{
  "arch": "unet",
  "model": "class-conditioned image flow-matching model",
  "dataset": "dead-leaves pictures: piles of overlapping shapes",
  "train_examples": 36250,
  "image_size": 32,
  "horizontal_flip": true,
  "conditioning": "class",
  "objective": "flow_matching",
  "cond_dim": 128,
  "targets": ["shape"],
  "num_classes": 20,
  "cond_dropout": 0.1,
  "logit_normal_time": false,
  "norm": "layernorm",
  "hidden_act": "relu",
  "widths": [64, 64, 128],
  "blocks_per_level": 2,
  "scale_shift_norm": false,
  "attention": false,
  "upsampling": "nearest_conv",
  "init": "lecun_normal",
  "residual_init": "scaled_by_depth",
  "optimizer": "muon",
  "muon_scale": "match_rms_adamw",
  "learning_rate": 0.0044,
  "momentum": 0.95,
  "nesterov": true,
  "orthogonalizer": "newton_schulz_5",
  "adamw_lr_other_params": 0.0025,
  "max_grad_norm": 1.0,
  "max_steps": 6600,
  "batch_size": 512,
  "epochs": 93.2,
  "lr_schedule": "wsd",
  "decay_fraction": 0.3,
  "final_lr_fraction": 0,
  "warmup_steps": 130,
  "weight_decay": 0.2,
  "adamw_weight_decay_other_params": 0.05
}
Rows from block 6 of a small class-conditioned image flow-matching model, named by matrix and row number. Rows with one number belong to one channel. Each number is 128 + 32 x the weight over its row's rms, rounded and kept within 0 to 255. All counts start at 0. Numbers have three digits each. After the name is the row's rms in percent of the matrix's.
After each channel's rows are labels from the 100 images, of 14848 (inputs lightly noised), where the channel reaches its highest value: "responds to" is what is common among them. Only what is clearly more common there than usual is listed. The data: dead-leaves pictures: piles of overlapping shapes.
# convs0: first 3x3 conv (model.decb.0.0.convs.0.weight, 64x128x3x3, each kernel summed), inputs 0-63
# convs1: second 3x3 conv (model.decb.0.0.convs.1.weight, 64x64x3x3, transposed, each kernel summed), outputs 0-63

convs0.40 132:109148148129158137145178151079112175148019153116070090009134029104189137144113103154093093033140026157116108146146157093126174114139020108114148158087126122152144168085118102159105189124132088
convs1.40 171:089135123093117106126118131136165105129157150107081119101109121206180106083169128118146142119156192172061163107071149092061135129106130102086098118154141120140020164119129121140125122126109136
responds to: shaded; pastel

convs0.21 077:160137101134112125167143134097141125077042192141084116098089071151116129151123091177166146148157121125126188179143117118125149117139178172103114182225152152115153208160131101169241104073106132
convs1.21 084:121098109100181115068120189115132123221162111147119107145176130107175136150110091142098149142107127135120138092103125151168129055116142108077162113179139115168109138137055108141177157143165175
responds to: pastel

convs0.51 092:116139177090079092130194153168093107072098090124095155095111000155136113127112139099131149104139095125091141118151145126109142152143169121139116097117171168181120123180125137120069133098189089
convs1.51 104:152149124144159180158155195155167162167120139150176157164102107123144145142142137142125159162129129121146174133161133131109131162200143056135141024140116115102132116193117102121188104086112102
responds to: pastel; gear; ring

convs0.52 105:210114231126170203097225154107139124197232198129174105069114239092130092163128135191167152109113168101221133139092152131094103110158136091084136107128116168142117200089138089117117128113133202
convs1.52 089:109097215135118174108110109136121041143148160146161123101149167107131155102136154134110116162086207102127089101168165202137182155121140121159118128139062151076143128128125111112124151118105087
responds to: large pieces; grey

convs0.55 138:124093147129119119136136000130129102120129132115176127123131132127146112144106000111145115143122170121131109124128139132112140146126141129134143127117167123130126098134147117147117149134136108
convs1.55 135:079115011117139176159136113097097080115100122121097131108108106086171139114144123103117119105120142156106051106121124117146129182133196062057112139096103127139096106114100122109129113131161159
responds to: large pieces; vivid

convs0.22 058:065115112094088164147162169148093115110160095120080163191215245182084166161144156125229136121149162110114116163126164072142135093114207169127154140142132129117147091147203089174100102151169127
convs1.22 093:158129095163125107135169118166127111058102146159125101107079134136125125136139098098095233144130115143136149132142087139109134144115154138197110115162143134080137118027133121111064106096154078
responds to: large pieces; shaded; palette: vivid; ring

convs0.32 078:064172160109029158141182145220144128101164056180180170133135161104136117155149182138143145124060127089092101083121246070125110141132088064132105072052135099140121146198126135136146108118164210
convs1.32 093:123095117098134138160102103146179103189102151136097075135120152190138151123142178176080120094180145116083097131140145148088148129124123116177158116203114111108197064117142182134133096107104090
responds to: shaded; grey; flower

convs0.23 107:106084215115201082170118172186196065150154143178255144114117133050106083182106174101092124143133170091083121112133150083135125168215150055135195105087163104105091141144108141172133166105148181
convs1.23 085:150115182145150034084132083107141111123102174177056150144144127120160113134072173139125149092128169191106179129133161162090160095147117084113144147115103093147155108157161144121146131110088083
responds to: vivid; large pieces

convs0.62 152:087119033107146133089106129163028138121130074105134094124134131144162157115104121133124131172016167124093135156128136109115060165188119164128095089116169128120171124126000145151145119137000095
convs1.62 146:117096113110062146126128208091123138112112114102186085161190174148094107107097129106187113084113102101083120091104104111104036109125105133118145084099113137084120111095142126163100089130117095
responds to: earthy

convs0.49 074:110134064180160128079138151160128215171142134155110102110122103158109169136114145103138096139177090190098203043074151145154170221164159177168114151104132146132160129176146011125157161225133123
convs1.49 060:089089120147153131150169151120106171177124208164106133115124114117138115112094131157127093165066174125116144116114112067099085178098116162163114157067133134166136110150128104167032132150133172
responds to: dark

convs0.6 073:127220101140163169171133162156139002124142136176047109057133047146173134124144137129189148186149131168116136126157135104136140108150165145148162188167127144163161095164136112134111140177132117
convs1.6 068:110141155109139125144113152156202128206127092192115148135145102146132150088184101115109059135124111121076074145173158067161101163138088129091091104167162147152086123100081167133146113118126111
responds to: small pieces; flower; dark

convs0.47 117:117121011135109158112109161091048141165165165216153159142129114158151134110135124143117170146015141084125138144155157133117004139025199091135110135123036153080102150103173123085128115132107146
convs1.47 124:122105158173193143106165122098120144108129126122158135134175183142081101144167106111159140097140145137158126133139183152134055143134174172114105136128119125116193030141154088095116181075105103
responds to: pastel

convs0.7 071:173184116073191190129082163156082138142150053063134108152122203171158116120057116106154089165206138084126073143113200147148170013164084104169083117025115087155156136144147189128193161142182112
convs1.7 068:160126163102118059163119143176118136118144164185124133109192084133084166102094171134110130112126119152087134158135119186112050146162079170169108185065104115116146107134118164146127121142138182
responds to: dark

convs0.8 088:121110051224085120158122169101133100177226114165149161156084133140111133125127089133165192112087147140210154121119062138138175148064092128140142099153159119179087162203161125104158080103149241
convs1.8 117:146165105124103122121149086073082156161156112086119154162122145112078123145202176148077110080116160121135081121077144151081180216157142119145121127113151134134148090106168120117136141069174118
responds to: dark

convs0.54 112:115155001067107142164077135097143129068174136107243152202131181092091125115170104137112127225116060066130137074113142112134129133113103111135083194096141088088226150090143141138140119104151127
convs1.54 086:108151156135159226136118143131088118116077138129047167136134122190166114157116119128105149161047141107217181118117122093125107082156098141135110119113081118097127136139115139104129117105096162
responds to: vivid; large pieces

convs0.63 076:159148149137134123154081136194132157152174171165120094140139082137136113060238110124255156146175160138194150157148162000156155128160062126126182125157171180151152192138151153147135096163143138
convs1.63 096:186125168097153134152043134140158196128134143172089109091155120102153151217126139147131127113135158135075097136127143140132091117126160102120142175111108117130097140121103032106058132143132122
responds to: dark

convs0.37 089:044144106147152119178156125125204067140142106156145105176125199132086126172132153061109196198126086203154187082065121151097209131178116123139180161149091088118074024138023071206080115153136068
convs1.37 066:180150079145097050155110102107087150185118103140136108135098096094085146129126128148123141099064110142109115104068156149177072168174132125161170087106089087158161123117149110176139172137145096
responds to: warm

convs0.12 108:133128214124186147179165152049155124106065141108140151051119000140124116164160121164095192090181041163166112105144159087129187086114114150115128139104162183187120114135195092139032110117213175
convs1.12 117:120117151110066165121152119087164146165157141125152111152105122118100084086137216158128121088087154122027169096161183125113157098111142083132119162067131141142087157129129148121144096112163100
responds to: vivid; bar

convs0.14 076:134123154123087105168182120137177079132087127106073196155126255165173178129100166137236133098152131101142094093121173083107154191159152123113135151202112121109082140175148149138152117121160063
convs1.14 105:108096155166123151102130163133207179099148127044105118161107111146138131161161137119118108107167087089133141143172113095141136148118119175173157128162177138088123138044107133117063103132171173
responds to: shaded; large pieces; palette: pastel; ring

convs0.31 079:105163095093115083144180160152203199103134120083150124151111072098172146182159096094154172065125100117140142134153190169118163175114153117133163142193141058094178113218133146117133076169110072
convs1.31 118:090121163101148138140150134114168117108115067031132122152147111192150143101153100131079071102154143105115156143153132093153153139086139133072123127173175121077153122100110116115117052102193122
responds to: shaded

convs0.36 065:077083129132073090141157099157161047096057139114089121133164000096128168155127127075189120180155136193166129147088170152121137197124204111137173124146146156143115093130177170159101156149128084
convs1.36 109:163153159105133156058087177110100139117134153121160134173110123118142139062097136131146159137191222059180109132088151127130133147124117099115141088098178127174156156088164174133098145141130144
responds to: shaded; pastel; drop

convs0.1 059:124139067205152157156075175200141110156156129122060139120207230144086036102141199118091194140178167117135198142120145150139157126176170123179193152146143133173158092194157120164171199119172106
convs1.1 091:170101125153116158139152079110126121143128110183115092128113131097104148190102129000110114164104131171107161114128075178157098131096130123213125150137136117127144102106143167108112127130154149
responds to: warm

convs0.50 078:078097114102112165178148123105188166245109184131122085117112150152107092113101133080151162195180142217124109074079082199189181093124149162119208088197171139187120191224170161163127115148147111
convs1.50 084:084151133102128098173131116127135137085176152166097108096129145060098164140085202149130133188068127183114098106104104160134158180118064123125155173137145152167092118167166140124147165114085126
responds to: pastel

convs0.25 069:088198127148118159152153164126164135152208128125153123152154245117165089247155177097083206108174141122124081220052170146117140224158124135126169162189159114157171107123169130130142134165123122
convs1.25 098:119190098082136094130134132180109169087094070087128129128118135113129144155143166119076201107160139153143141148163141162108113168115143166141138087136073112026090132186163129129123091123149112
responds to: large pieces; shaded; ring; palette: vivid

convs0.61 089:104105155100039066161133110091122129194129224193134116103100067146114117125148133211070187049094099096077152136127126137128157138097061037118083127066090180107087224102195110116074156097032127
convs1.61 085:095153184102154108113146100101131172140193102154114062091148135130100090109142101149103097152171159100104110119120065198102103151111131103124167114155130136134065157112132096124130192108050096
responds to: pastel; grey

convs0.34 061:061057125121149159112158174192162173139162132096107161138141183212147135156150139079147096114138165162084210120203151154131221043074218156149167138180149149198162166164180230092159120115146109
convs1.34 083:139028091130126119151133131090125127107119252081131103135114122133110134128094158148108164133130117090134100149133108185120110158122101125109143125137160102221103099133118113122184081091144133
responds to: vivid

convs0.38 118:133143200120113131171196151071160138103103123090175156113140102177111126132117139135125104132146118205153146173115139147114150166142100137126093134151046129132104114124093153186152104147000091
convs1.38 114:149131113138078090124152023180103112134128139140136170119182186160132134135131171143088118116127155117099109174128107125130101114062104105128184078118143152125094178140114109113130093215091126
responds to: earthy

convs0.33 102:103105033116177086120031107144048112119128092200119172174109195178110096173121128084115094175127170182085092119109174116147000170074147126130175117076067155118134089169150141128177185146124175
convs1.33 086:145093089095139157128187113184126155112192121124110088139161127121138156142127077165096088124179131144127090145149108069169044133154100107161118123187144151115121027149147122125131155103127121
responds to: pastel; shaded

convs0.24 118:108126169173132145066125122164151135151157083023151113110151152158186118096126162156133121133000166145129136144132134117082100142177132110119157099168048160151141134121093148163183126136255075
convs1.24 134:097115138117114136134113124083166115114116114128144057127055081125095142121147103120182122125181133115139134115162154134056154131246125159139120110142115161137102107109127137218131166082127124
responds to: warm

convs0.5 090:057127109148150132135142123208092164074127074100136107155118161194098173137120103119167157143114038096003063155136130176037182068179084076104068181153101102129076108115063138145075105125137058
convs1.5 089:168170121132102051159159132181099162150140113176103088115145106122127162149110093149144148152145107129136136128094147152186095127167138107116144169145060070217120123112074150188158124137123170
responds to: warm

convs0.17 091:171142112194124082163126141174150152129117117171108087111149000145166158112098124149141154120139106123149101087078142156132135117129162136104093124000168122151137158159145246120135125207143169
convs1.17 078:105182175167132157179109083074149126095128133126143131155135169173179152139129123126141128155139145160129154106176170069141119217135074091156182104105120147127150101162180146121076138130147075
responds to: dark

convs0.0 110:152146149137075138167149139123122144113000072110119137108136135126136122122150095186137138107146117136137129155119000079132134124121212122109110140104172075135158219104138149162156125146158131
convs1.0 092:126129091128133113189085059112090152139150107167135106130114139182113114166178095154082099116114086142139102148173113168099144084145086157151143136166142135152222081117095127125141109052119159
responds to: pastel

convs0.53 072:089158198063107054158152109179163129131129096133117170205088255171130078115195167141185106201153218137083144129181136205166167130136168140164181086130139121127153100127149138113135092152144079
convs1.53 106:090124120191111152119102095125151129128145087074156128151142113171135114161176128180097032119119141150143117136133126091064160122104128110252086113151136137147131116174121107131126103129158153
responds to: vivid; large pieces

convs0.59 060:145171136079079132122089140077161165128139093100127157200131221087151145244142159120127139116128154115130200150203175131123099122107140149118102053139095048071156058131179149101137149165176130
convs1.59 078:128085153037138101144170139134077149144129169054086123131158129129171134083174161086094092142167149090062139113164122088138119137081117111078099145144152136116137116113170121102170149092157167
responds to: shaded; vivid; large pieces